config.toml
model = "image classifier"
dataset = "gratings and oriented noise at many angles and scales"
head_dim = 16
fused_qkv = false
num_experts = 16
experts_per_token = 2
shared_expert = false
eps = 1e-08
max_steps = 19600
Rows from block 3 of a small image classifier, named by matrix and row number. Rows with one number within an expert belong to one neuron, the router's apart. Each number is 500 + 25 x the weight over its row's rms, rounded and kept within 0 to 999. All counts start at 0. Numbers have three digits each.
After each expert's rows are labels from the 100 images, of 14848, where the router gives the expert most weight on average: "top examples" is what is common among them; "patch colour" is the nearest of a few named colours to the mean colour under the peak. Only what is clearly more common there than usual is listed. The data: gratings and oriented noise at many angles and scales.
# router: router (model.blocks.3.mlp.router.weight, 16x192), inputs 0-95
# up: expert up (model.blocks.3.mlp.up, 16x96x192), inputs 0-95
# down: expert down (model.blocks.3.mlp.down, 16x192x96, transposed), outputs 0-95

# expert 15
router.15:501490506464458476492477503480478482468519497467450488488532514504472503522508505487453466519542483496485525514498469544487502482492490519528465526518541486486512531536508522514551506466481479496491445511503484496505502473505524504503510465497519555487519532479466508558497490479493532465
up.3:514497489473530545474489525524498494474489507525458520528512556534497486498463486511473483534535494479490479501469498501487572510515507478494441490534510499464473473458528518500508519487492435517483535504499516501537538492438479486505477481514488510516522494468497482556498481511498499493
down.3:470514491527481537449507518491533454439526464465497490501478486483528480534486492496472478527492457554488518503510512517515495478455487497503487546499531524512494503544531479511542481480557518548528499460471466475466457492470496513491517503498519483516535484518546461518495494520494479492
up.4:488478449512456513477492438543521485506481478492488484530497498511540530499489462516500506575486453549505503499515488482534506485465481445440518521498497573494501504483473468512496521475530490518494500495500462501458490511491481474546502549493491489521491496506522524521514519499500493495
down.4:503482492506499507533484541536457510526478507484510521510489475481501500510499468457541506509504539531508489517517492553517513469485479480479522475474504522494526471466503520524483496490487497503453486500505531497502525477533480453513529484443469510463483506525500531522493500479496538502
up.5:484478526445523502485495476465523493459510464525469531475484526539471494520472545501491493473491472520487513471500494469482519524471493511459467524544479517494430503465520483500508540498500460536542544501512490508527493507493499553499483484500546496511498496465504497510487470493531458470
down.5:459508493529500470478515524484480467496521508491457469434471459474480476503465494487480504499498511457476496501471511511529535488512543486521470487480537536530515548521505506496530475534516489490537500460492468536478513529501480541516487545540483507517515469454539509518468519505522507528
up.6:490502518482481541490499525510532508499479485539465562504480464550454453537477511476496482471503515533479519517467492491502481556475501497501448509521493526505473492470501504534531529530514472489494547486492519546499523501516494537518495485464499504470508467528530494524516495500550509488
down.6:452508492524495492464482485516474486488530479495493457466501458481477496544471457494492461515480485486502492470528489511545528540551512514505465496486538529517551529540488511508489506479512482486464452474498479509457519522496470505518505539483502512528508521474534514511517498464515472514
up.7:491494500480525518505492512488510496490499548498496484455527534504535457513530438498462526497507501471494499465479488501514560500557520475538462488511509468481491499487578514452516479508500457478485518503491526511507533515467491493488515476513477504512527506460460483502504520497490543487
down.7:476483474521469522492481477470555491435522487484478547496486463493531525533475520509473472518530476526477531507505512463491513466482488537485493494543508483477492508530505497536506510463511477538508498487467522493501488499478470474520472511501548467509478477526500467475512443503490439491
up.8:525500467481492515518465482511495497515505514471551468519507507542503557448528509498536525497471510535521505513540534521491496487515459471481541518511460513528550512509466483478474457474517589492503459528508477480457481494516500472503513497469503515494493523497468474495519479489490502519
down.8:553494491449477494507507473556510517488493478493511466518517527493483538490509540482515474550514518485530480454507496559523432502482475492523539472483520505473503448502489464535468451520482458526480520520510498508497485498486504500505526511447538473468487514500498487490485503501534530521
up.9:510461471541467461537487465505484479500492490485516460519523471484520531482510464545484481489470480491499525490500493503501475479497443493480531521475484510501540534530464467477467477444498533477527452514523474477455487517547534482498517543501534514514487511488509500506487539457491522497
down.9:509485502478511495543500471536534565495494503481517541509449530520490487539493506529511492507520496492513508512485437527475495501488518530502568489487502505498477467488521492532474538509475477508475511479553505465535498485515479463547537531484511484493469527507485480481501495521513508466
up.10:477479488504491490506502516519499515519471476555522507501531482520513485529513478517542489509462530484498499500507491496538494546483481477468480475473461544476520517431490478505467490502533504513453550507481552516470507498468486490484491517460488495531505480502543480512554498482520501538
down.10:479482489490463514494495487526422499561483526490509490489495500514456527442544528472529467477487537532511536504536522490500516493518521455504470507526522502480525541483491469512546476519496539502507526509489495552482513518524518505474482462521454527461497505472487528508518509505482530486
up.11:518448467524463449507507512514479479502452488499507435502531495509526483488530461533472499483483493500496533520485461523505487469511455498506495549481486517529522524511484461491487471488510508481526491475530492513477490508560533499513524526488527530514515516493513506522465521494492553492
down.11:514481503485532498546508481515545551453485498515486538505464545464505510509475488533493493532520509519483504503506472525484508502500496528504561500514499484485469488473494521523413518510499515526478530513552504440538496491499467470537538532453538451525478510495489490489484481492534491459
up.12:488514481468536546520519516475538489477500522520513485510516518495534459525482457513468489484531502461506500510460488495459556504535503521489484507571517452486460517499508542477483467484484429491489524488493510507527565505460500472470508511509448508512542508484495511512501513525499519493
down.12:484516475519486483440494511470490491491576511474509547508463493495546471535455515476490482502501469528465516515497478478474482458485503520497513529535513490482478524508499516494528477491543488522508486466506487512513482512477492518494510521528498460520529476514498479500492447509488466470
top examples: dashes; coarse; stripes at 135 degrees
patch colour: black

# expert 8
router.8:509496528476535484487524546493454504525482429529524474528516477509532463486450489467497478464514469495455513496521450532555487548534519514523504494547508524537468475503457499542485497537471437500524530488461487542531531539489497532483487477461527505497514481485503504479481458501491514486
up.3:501480460479531561532537496493540518435496505516450502461512568491502511489509499512487527504493502488520490514509482486492586467503487482508498483500498487494453517435503512508498467496481486497515505506496528481551537515483464492520444492546459506470556516473501498501475511531507493485
down.3:508521521502513522461496490476514536479512545530497480523525550496514516513481500502512533507481486504473480518524514484469534486459527505496480517513482534473519439507488552485503451487520524495484495566483496493526483492494473524504478501512539492535472511518513424514507478541522451509
up.4:515506470483454502535499495504504464540493478505514452495489505525490522491481516478491501495498518507513596535469492519511464513519455513460495527550490517537543528524478509532483479482482512517528503489502470544477558489487479522463532488458508559500504513474490530484514493494484516481
down.4:512514475490487474496485527517472490512502478473530522533490473499502503523530488458517454515503537512500486507544469540520434472531496546498531451490552485517524497502504493506530493497480460506437480478523497501481507498524489453537499506494495517495480481546512509508533500488514536493
up.5:560522531517539506479518512451538519492486505471514513516479536497495536484521490484513544504506473524495477438523528496503530477506487487506512466497487468518468498511520478446547518517507531460555480505456492463491481498494515523462494492538484455439513460512498515501467511539508488503
down.5:504454501510506548529558480484511495467494512508494497473486502556510502517500489573457509475436515489455537469472454479503508507450502505505508511486483512517459537494514481500455456502541519495469528480502481514500485528469506476498491524418507497460514492479476512482487507538463494495
up.6:499494461508468516485516484518533483486464505505485477445537481500514570499533509528519544517462512501479557507458508489518479492522461503466515504491457527469536513516499496536459484491507531516489492487507519520451525536507479459516520505483475535509526503496559522487526505511483477495
down.6:473513526485496476478500516496527483476457490490512456494503515439495506536464459454512527486510489513510519488511480537484501439520491513509510515494557564483543509516532512489534510468458435485510501496516494504533496518530494515486495515517487528507491481535509489477496509488523488469
up.7:488460481467492535473506475514530522531485456537518545477490510523518481511481511485516497473520477483468503491535509500550520495493505458494482536491487483534484519497468437534487493518539476508531500514512487536495501510479541515475467506501534475525512502498469479501512493497510524512
down.7:502529509524543481467494503498465524518476537495523546518504488495468517487474502478525494522521492478477462473498502502488514481505513508538509464475527461448546494475523533489524523493468487479461502509493546511498517463559507499485463513549441506500483499504548522508517521509495482474
up.8:469542533511523474487485503511493501465541498487476452508491470460533492469463532529474533512470516486487515545437530493490476480509533520512517516520501495516501449484502581501491507497486460537527512513530474499542539533531460510520492490497450515524492511480537467508480515522479476476
down.8:538495520506467467472491499465458433519476497525520447537511498497497504523458493498486509494501487495518520475448468500460458533485474554485450559514501567497519533493480548509497472497477491503512488518480515523516513495504506541506508517502527527519529469532550537535485485468511490525
up.9:512505502488473478518468493462465452439482527496454490520511513448497519519519489544482522486497505438515508523468509497463508490525480526469474531469509481474464524484519549498499495465493453502510481512525498483517518496536484534519513497534541507494500513496545486534503498464525510516
down.9:495489498481450483506497515467480466501537506544475466560474480501455471491434490505522493524520544532498500535436449487508505525490480533502467541524487493527511486496461501511500488485483492509524457494514482523510532494431498508486489493531505544495521507536493480518491470515497535499
up.10:512475500482531480500519514517533523508537479505520523519508522482483511525518524453484490418556514555490514489533494494518516516494461507494492473479493495503524555548488470493514535520484521446478466493479531475481480442516498495491477479532498488454480497512522520493512489491520500536
down.10:502499490431525510491528497510525541456563460506477531494514513520512471517510512490483471508505490495516493494480496471498485471507545505510536499492501446485475461517517512546510513512507468537500561503496499491529461497478486495523506471488494468506463488472503480497529509534501494506
up.11:518475483483476543469503510515527531548507460515513506491484517517487493495500501457526494447542485511491510510546499467556511496492449462471500515502468493517483531532489445535502486509512494500540467498471491546463505453476517525498489514513501475490492507546499490514536486485536522544
down.11:479531523465553484481524495517531546504512512524480542481495497504509497494453498479492482508507497497475469483484513496495493461505520483541526450451529456465505472460516535526514524506477453497444544503492512482545536482539489488497467486503497484533444494520526499513527536519510457520
up.12:486464518502457494499509457505473466533505492544511543518510495495500456502464480521492448502519482401484467465538492525497506500466536511530454514486513525532486478502458470501494483479507475524489508507538484486519478474496544532457494496494517515546513492491476516487487481487493498500
down.12:490514477545513518486496509477447502501474498478479547497527524488425487500492510487513512503533514504514496492502511507504503462504491494483517506518516488528470487458488498450530515475523479495466480507505533517525542437500509482506438548526463505538510529483479483513520536530486505495
top examples: coloured; dashes
patch colour: purple

# expert 12
router.12:465526476518463491518480563470500483497536450492519505539502462478529503478510500540485473511506466463504467512537502513493478491501477509537514526515487498501490493522499492534501502475471509509549460494521530529480466513504525479500525500542512501502511525519473492515488472481477528479
up.3:522501524521526476507522485509475488491487556491460505488519506452477470485507497530470518488507526466493523484464501513478489521517529541516498502485500535534533518502446545461466521537454474478481480477501510498553506510569532555486504478501493542488521490496504513536458478477488480488
down.3:515510522483518519475538488516492576492531521515526478483479493533529445534506503503484533480497467490488485499483497464505513520503523509536504464524519476504492473486496530482474501551510482457461528509482441495512504488500496518502517459466458493503507452509497507498499485506501485511
up.4:488490508515469475451491499501516484495488518497507526534514474518571486488503507536493526499455476509514513581501488497522484490497504509484501535493452502523534511491474497498473515493505529470560475501511563505513498518485529507516507474495534508483527492573498486507502418444493488470
down.4:550510519460516493516499479534497572481510509465528511469500506473480510538509473477515500508515511467470464482512467513518501478485534489561496455481544484471493475521492493541492544522502503502484506481529444489509525501539537494501503486463496495522470488484496506510502537485526544515
up.5:497507500476550496536511513479536492473430492536473505497488496486483508520490496513492515460505508489520549483468486488496500472501447472436487527501469520522441518520508490483495499488488527514573530501529491481544508535521497519452497498510509502456510501446499479476504504501514491486
down.5:524475538505487554530513506472529473477424503524479507495455497502488495504469475510489510495483508493451512494469496484480532487460504506467520496501464470509466494526502476508489491499506502502566473495488485528499520494506522563545478482548514508427508455463531494481475531517495506493
up.6:467535494474480550541444500446511463476509542458516488472516518496475501547521489505482514450504520473463531485488525506427522485481535527508484495537519459497519498516558567469507473511477516539498499479487472542493478509467486504480495532544528526528492531455470477477525511528494512487
down.6:493523512496512527520465485467483541516501490513502482504537540505499501516478518512496485487485470487451497500504527508513540482504548506503540502530473521481497503500491539508441509469528524530508507519493503543526483523463475488491480483463522488568488504500492482481520473498496449473
up.7:485515498473511475546520440540437508492484529466466484445471494506493486490484518513477518530502563508514512510503493489499515508465532500505504504520494485526500468534513542489503499497509511506480524475533459463509489507543484491535478529475484509478480505450490513470497518521499445480
down.7:467450472515483519498501512483508459509478497542467531512479487535489495520449498516488518496496498478501544547500501456496495520458515504479498527497490497479537491520523460542554471476495490512503565465464522546498514509495526531517494548534509490505510476457528477473465504492539510492
up.8:510513479488445493461543521487508492512554490487484535527477472505504481490501531527507498536480459516537458498513480486498499478485475490527504483509479454472489513508510540550516489479538506517522457494489521509477482501489516479531491490514493480467497487547505504512526447483490465497
down.8:516443466492523471532502524528520477466510467492530504492503501521491528519489465500466485460550542507508494495494482534510462499504489479478509491477514479474493520522512475522506534537459487514494535491487505490514498519549498458512554531487565502512463522454509490504530539484503558478
up.9:523470498529546461506474495512501489493457500506523458507525489462512504474508486491501499484452500492502551524491497533483464484561466532478540524453492521511554535497450515463473479458473525475517487483522502475479500528514539497484528478516500543506515521545512523501476514456488532472
down.9:538515531453523504506514466492537531482496492508501495496460487512487509504503488491514510517460502501528482507462540510524503509507526482522531494484495450504476429514487469503495515501524504466520510547524445484506517508508491522518518472472520436516479479525511459511482508506551476541
up.10:476511499527500519567523490508532524506522487529527517486487531522488450467480501509522486492491493472466501568530528475495512515439521526523491476511485494542507487452538477509480508522501514481458567502493526479546519484472462510473480483483481515520490461485515498500479522513519483505
down.10:480541514486535508458505492490427554499526512496488516464491525501486503467494556497507458480532529520458485514484543486530493510490478505514505528506531509505512518459494474490530522535501544527486473509483530547492497510511541520490454503522501517475479516511488502474528468516465475500
up.11:556536491455457492508536467548461533514510484495523470481471491515486516490508487478508500568519517497531486469524493485493500495482497486526517481492512452484520459527516451493502499494482495480471497516490453435473511448532491485520505520449467497504472497459518521494536550537502532523
down.11:458485494494500504485476512516549452491495472549462515489519515491488514468485520486494494500508500534534532544521526485494491509476479522492483526501454487523493504474541468467526511483541524465500507465476568483489471527526507499494498506544516486517521522495499465497469486505532533526
up.12:515535502496485539512481502426499486492468527468475556483499509471460521541511510496479505507519474452476500474481508500485524509524549494514478447531527487495520532495524573521505483502467486538501480502487496562508489526527488508496480503526522477505475502493496513490516460484476487508
down.12:504529514507519522507496483507493550476513483514513473499516503510521480537527513524496509467490473492485461459499501480511538477523514477508530493533516499452458498510511564486463525481476484531501516500507496533541498485501466475500493455476508484544502505472490497463551453495451477457
top examples: coloured; dashes; very coarse
patch colour: cyan; blue

# expert 11
router.11:505487504521458495465536507514493525538454492512450540501465491499507471502468493488523516516497506512516474505515496453515528511479549472485480464495498488490470474487495486495529489523532463489485523517490519529486467487486493475533449569512469456499511477524492500504489496525519479519
up.3:511500474536514496507481477515430484460490501455485501480493541445483521502488520509531468527524501497515511471500470520479521464493473471513468524461521513478511491469484498494491476478493504515509440506535468453531478518520561519495487514554508510489494540503480517537431494501482502481
down.3:463462475469455541543460492482558495486488475482497515505500490493489488529520477521481477496493497475487511519497486532497511511487530503539509490524532488482522506474541474527441508498497481517508468490515515486510453542469489466504480500497503473517497540519489455460461504444505506466
up.4:537512476487528539499501474442473478486523552484536431550510546506522562509509491497473509532476488478515499460509520504497507515517508476517499511501515508455508503496499513509503460518505535506477490500479467494498514504468476507461488493516479504517503528455505498514513516539494504526
down.4:528491471499506450450508488480494498525503527470548476547523488509549514498494513504504484523500482545514445448496492501507459536514493462512507535502530512462512455542480488462501450484533498525487476523460499464458471490436489466513476540479507458522489536496478485522501494515499546557
up.5:524500554473511448512537495494451489516495487484469534496478496471448508543507513478494518525519500516488491420513467520493505498491500503536509497479530503508508504498512470505484499517467479489492483490523493506479474513572588499509495493505524490457496489438497544500464508508494538469
down.5:497501506526454496494494470514533546527513494498488491547483511501499514500500480482512530470491496541507498513549518452506487468464434533430510517513503499552500517528508479456501530468523542498509506488503545492506498516485502515486527487506547459490470487522520454497499510466532512486
up.6:568497542473511518493498479461529501541507543542534489522475484491501510476496498484505536453486516515510478481475542472472506516494476495487514509506503498521487495487505467467474492516513530437532508525476497507491524457498503551495513473499506498492486479531504517525497517514560514534
down.6:506488488494500497537486497511497556451487486457496454497541518474469501492505501494479483489525500467476556495499525483479498478520481520495517491517527502499527536528457545520524491474489480504496491449539470465479532528510487499465509491488506491506502526490529502523492503501478524519
up.7:517487484462507459480508487522511516511520473491514504492526504466465531571565510456522492472538553530514511463508485542504492473514418469495505465495536495497518528504501459490515490521509463516466478497519485473469499488511525489472511518493500495508494484478502505539551521493511582536
down.7:544482479518481477473524537524488522540475495517447500521485470485457495505455471472507527514520516504511471463520481516529517514468447490497456459477512532513497523516517463481537484498534491444478504512482556499471503474535539530549498541512519497473513465478496517540496512476515538539
up.8:504483499539443485486471463539415517493455491516463515464498517531477495479479501539536496525494474500492510530519509504552521476489541476516507502468497488522499481492479498481521497493511503521498491509508495530518463517507518503521475537510511480496496496532485501494483472483462464486
down.8:507500495467493526486504459490573509464533519501486513534502552491508495545532472514513475516520497470536491487460533471519533523483544479516479447482537464488505484466527508548474488493485488528492508517483507511517458492470487460494508476499479476524475496499513478499497486521518483552
up.9:542508527485524485510501525465520498522493533524538495531518498493487483544474489484469489443510516484486500513497530481417520518522489496504502496489489496448504482499520493479498519450499534462508500526475524505486510451475508537506493487523513500526503482500529499502504541518554515508
down.9:523468515504516491548502493537482590453475470435513468470531494519505479516510502504455496507527506495458514466503524481473504518515477513477547497492501512494517512523452541510532496475549484504526497467531434460460549513508518499501542501485494484517470529504514517519510504519469521500
up.10:518461478492524493515495474469541484454525521450493524482494517462472549493549489510488496496523491522517492459520452550482522481499454523499474467544524464525507553533525502466503495514474459506465472449527517434549521527510507492495506504514511511461515504480491499522478496479489542481
down.10:464499477549491489526473513508483456550497511500550513477507507464490510425494514507515490475493499506487521526512500550504480462493488515527485524504518521519549531485516479504485444499491545522515470471549550535493471522534507463495516507523501538489518521524476515485515488445458487481
up.11:541527542518514451482514517473515506521507507507499497558479444478529487538476512494491475501507492487486512494480486478467514505486498540545503495494495472459490490527505547518491494429501514447506480525468516493522546468500526502535489514533484496502507460524524523504499549512552479515
down.11:492517508513485495524488515538507573474463471473501453490551487502499474520494519513499497504506489529464505486484514435482507467520477512472561540475490530500496476522433529484513519469573499506505501517508458422458525473523495485519529488479508461504461520508521504497515516510470500503
up.12:485489486507451531491499506521508515527455497536475530500493519532532475450498509530537522486502498518549483557502527476505477530485524497449475515473469516508466467477481455492512508522513497510506556502495497525502463508449468476508489546496522473513485500533463464483524451511499488485
down.12:481493506442509524525512508487511527448549499469482496502521543507468472529527484462470499510520518474470521472456530487488519557500480496531517462491516459477508522506506544557530490517482456530478524470525437507506509523452472521476494495497476494538474506477535513513505492520529494540
top examples: very coarse
patch colour: white; pink

# expert 4
router.4:496523446498532542517460508470516456480502518523528521533515502425533528470477450503507509506480553484487499538517485499480510519549496520493500468529478503541548521464522514516473470463506454541474495488519545475529509513487447469491495515473509515522518537484497515488504493530507495500
up.3:491529499484524490536478532477490521483515472498493473491591497512511512548543469542474509472478478493501468497517522521508534503496490513543485479515473489511513463511548540475494483498478524509508490523478597480510486507492469466540486482516541484490473516489480460493515478499493478490
down.3:524527534503510454542471496484450543546530479468510481490558559508446481545498511500511488520501472482491504475509514507489481503506495508524487460501489458514492507508491531494497511520497537500528477566490478457493482515479494533497478466487455495522481496481506492492471497532505477525
up.4:527488507452524467475511457491497493513480498540516492532483473484535494484491512477522503493465490544514495476503474490478456516515465525462520540510486550493485511467476467444499504514508519492510531484520469490508461564494506488467536501469501503498516473474500507485506485497528526475
down.4:464538509512486524458498492476535516468459503501477507524438469485499521458459519531503511502515492550515460502450500486468514447503529523489533554485522468507488440515518540479491497470539506537508453490491534484482475445535486476543507488543540509497482548512499486516492504490488488486
up.5:444479496508476517512477541507488511505474511511508551496511487552500479509540531527517469449484484519490490529501484529541472546486490510509517547480478530476526530491459502513492475542518549499459526491508534503480492507502515494516536527496521522478482519565488515501529427428484518485
down.5:449498518493504519494501525490486488467489508518454487481511512450452473508475496509490479481474513493485484502468475507519499491498527504525537470483543477501478490485505505528485511495508466503495503484489499514474512505542510509541504460475512523467482515509506485477431561520523523515
up.6:459457472516490526496467485552513471472505500525504523503534487484513504453480494531506499518547528489503525542474507510483486480478489504464511535507467524525534491489470504506489498476487491544470516455547509475517504508509478491469526513482498555544539519479497469502510496469486492473
down.6:475507483518477476482495500488489475519493509516466422486509501488482460532522495463475506480442516500506490518500499495522480517512520495485498449522522504488501513529527501493519494494531463489481514505521480497479502501497474484532528515488472464523514504473527520445478542492520513509
up.7:488489511514472511515487548487466487466484508462478556461470514525471496497498519513482442490526458496469495503516489538491506513456539533547497526498550499490489476506470479508519524527503478502497484489480474531544488509509545523498507500541499513464513520549472519504437494508484509460
down.7:479467541490528511515480489492522471450515467533508527507505491502528532539464498493486460481501486470463504478467518517458518487515491518472495540500501501455479488488507511528491508493460456528508547496503503502519518506527497528464484466513528485515521545479516450504475514485518488507
up.8:536507505490471517533476538444507469461488506488517532499487569469472489508485499483465467504532481456472500487503478513464532500488533511505499483537537496470459490492544496513481507498469464498529475479460512556546484500466504533459494471534524486496534492496498529499475507518484501475
down.8:528510497534484508545468483464559494469457504520482513514497492537553481545494499497493470536500447469487537496518475492457521489486487536478522514522527457513486501492482535529519521486484499513530494502483472496496542482500495516520552517500521474512532522498502495495502486493499443475
up.9:522503520483452493510496479477488484536483497492491530500482505492494528517529493495529523532496499496523505494486515496502468528480456502498492508486507476440490521510516481507491515494479496456523504534502512491491474508497509505531534443515568475466457488529502500516497515453516505494
down.9:544532539514465467498485483454475507521442525533462529496506517501500522532448502532543477519500487505483493463458510478488499478478513539483525479457476504491476490454487567511471516469530503509501484535485485530512520493544502522516506527527536460485480466502541508476485507513501489528
up.10:521490486525511508460500485529529499490509523508506485515501491469504498468452475488473502531510518485487500511490508506505537413508557500505496470498489510527523479524507533524518478475518502525506441468499504499517505483490498523539499512520433522511553524521531491514451515516502471494
down.10:471481475533507519503502510496468486513537541486493452496499481499509484491516463491459539501489495481518496529543512468494508509480505477493455492531510528502499534522548522472533489499501504481485492472454464542442498494508491526473524553518450492511546491494526485498523495459521489510
up.11:485456460476508525514498544475500484502488482524510536515522518539528447474487479497507487468459483509475504512503488516530452559461485537500492545501462523512514496478473502513513492515494512491449565487481542533492485509473509535515527527488538535502530495538476479510508454475507514504
down.11:478515513523515534506509552509558514505478488487450492513502527446440487516483496504527463486482508501498472514486517500500482514478501494497488499454510503532494449503480503537485474490529498497504499517473512472518476501487502527548491436494528539459512478539518499494467536520499470482
up.12:543497494533535482445495483485532514538519511519505497504507493477510544500480501462539505513465523526491506488450533460513508478524481486480524491482481504500509510511515483471503514484540535505464461549484502476500529504470487496514454512501466450556498473504518468486507512523541473570
down.12:467524483500515508502481537449482483463527496492537476451486516507524545503555485475474512501457483485502521511512529519523525497527519486481494536537471507503468551525521506447509470505490550519506488476459476532458466518462468506449507493509480480525531500466483489476497507508466523518
top examples: medium; sine grating; stripes at 0 degrees
patch colour: brown

# expert 7
router.7:517548525478545477505468455485487520550486500480469489482490554505461496535503520452514500467489457499498490488471553519509534462495513510526486538530513481563522468481521539492529467492495502476524529545502481511532550488484523531516481490538501494488486513484478497521503528469537506484
up.3:490510498491509513495517496487485522518482517491482499441502527540509433469516493487495526489431470506491489479516497492535531518510539487518497514500504502530482475491560489439492483506551512483486543510498524513500502466470497493526474515499489484492508486457457487476520508527510517490
down.3:494515493449508469511521529520553558454554468518505450497500484471550484506531490445501500478524521508517489502498491499508502496526475510538512459497511491469492479561520497525532516558469464496490531490517490528456522515514496470486532531516504457508505495519508476528491526492534534544
up.4:471469475508496475538480487493437434482494506475501450481520500476489524517509493558492484503458501496478574486473492553483474494482513524510502577453494507534518528511494530511480452470521529501501476485540491519499497534494532530516495535522519558498539548501510508523468528502461517467
down.4:483459511517508477498515480463466493428531549492488493459496478505503523494483476548460486551506510477486512477451464499477481490496531529512524504476484457485494487521522539487518494490480500511516486468509486499517481506508532524497504502496498520517501530437496496484470525496483510448
up.5:511524496492479493478522481504520499526518505490514519532454495541524478488452526485493487555494459494505478475521478490462493494451511476531502512509523506465524474508508515539495456455513492485477490506481489524489500459496555460523475491494497514492496483496467548512447500503507471495
down.5:502508491510460521516503523519516527544494505535491457491472536518529468482469485460509494470541447469463489531509521507532547521503516463501503555507499493483525508510490458521502509443554522453489449510506484562427518473508545462498478536492489512540493505538511509544477504462501527473
up.6:465534504514504524462512486509496519522536477484516523518469499558508518492512529493513486526476507502482464475492520490509488483480520470512530522501531495470529464479480496519519513466524541518468511529467467558467489450519520470543499466468496508492465513554477529553475503472508480492
down.6:501483444535501500481500489498534500525504523545530460533500491548527486508522486513503485479520469485534518499500519474526494533485468471465490551534472521512526545531482447461528513474518528467502486483495479539443501470438507460505539541480475493551500513475508524527521514461503512522
up.7:481512508517499503553505511474501483514453543471472470457549554470456480499545485513467525474501502496455545488508517515532502487478536523509488501476517518584494527530516501477509481503500526474537515472505521475528533507508472559485474510514480504481516496478485510474486553520494492492
down.7:492483515514549532534510477557546563421526496524500494476531514527535498463484494505509529494482517533498471495494483491498515479478513510495554458503502446459491462509528521534498518493485502530478517472524499471513521501551490486498493508490528432498463524479499467483474498509513510491
up.8:510483487487459453529517497538499514482490480505460547483490476464470507511508497539491507545550519503513525511522438507524493476501510506506522456480469495522504502543525503540479506503457493504491444425514509474516485515538531517505530490464523477509494479473499531469473469485468469496
down.8:495492496531496493480511494537442541524518503527476494491487464513456541446476548510497513496492532523503480493460497485535514534496491516504509526503498535468493493492474477486509499513502532504483479504470500552487511490564517481520473502462478530466505517533502503556445461469472516436
up.9:535503528490498468452482541490545494523491482501492538583486474497469492520452512472529473488497469493491479510452484506442475517481502538499495502466509495452501483467477537553507483452457456503494520519499528507506521505504519503507512491536521510496511492536553510528505499520533492500
down.9:490473489507465474486490499511530499538457489497523487523496487490538499500479516525510477492502427469487534482526467495491464499506487492483505559498481541505503510516497476501481473465488534444541497498499472477509467479506563497475520498514505498510529493500486524486451482488495487452
up.10:511505538512506493513528520438495507503486499536499507495497511492511499534485497503493495484452489518449469453508508497510521489471521494525481479513491491506429496451561511511485495493533476487550500513464553498518492520501516522461474476528528471494513464498534501493457517540534497489
down.10:524532521478470509522494489487536520447480485509530480519509500508577525539514534498507535435442465503498475491501488481516479454478474524487546517532475472477447503571538499511476518523511530503548479500510490473462478532500510512490526492505531501457502500539493448486501452490481482466
up.11:492481490543486504541489512503451436496477525464496500496526513459443466471507518517499461516496490485468546502511501573498467504469539537523484538480522506541519529472494500506502473485516505517522472472533504497499496519484555569512477526538495562496539524489492506522483533517463484449
down.11:527454508537514467513496477491492485452524531465522474507502492518525514494516477523449509545489496520510475461474485529490482490522525519517531467496490479495512467514543524525471493494480486494483520465498511482529480538506523499502519499489534508502493498467499491475466501494493482516
up.12:469468504532466472559496497485492461461477516497473439453510501468475486507469472555451503537500509463468557510483504493481495484463574521516452533489500524527473504497555512495498497470518515512519494473511500480505490505510505543503487553547496528515513501446488491465470543497481472477
down.12:525469531528537533510502498535485531481490499488526489547504510546543473501479494490484506526474519495451461467475491499487495506517522526517568430467470452485481482508477564505515459517491500487486538514514514504492522478576530499569515510489539520496499491508551519508498521519490525507
top examples: coloured; dashes; very coarse
patch colour: brown; yellow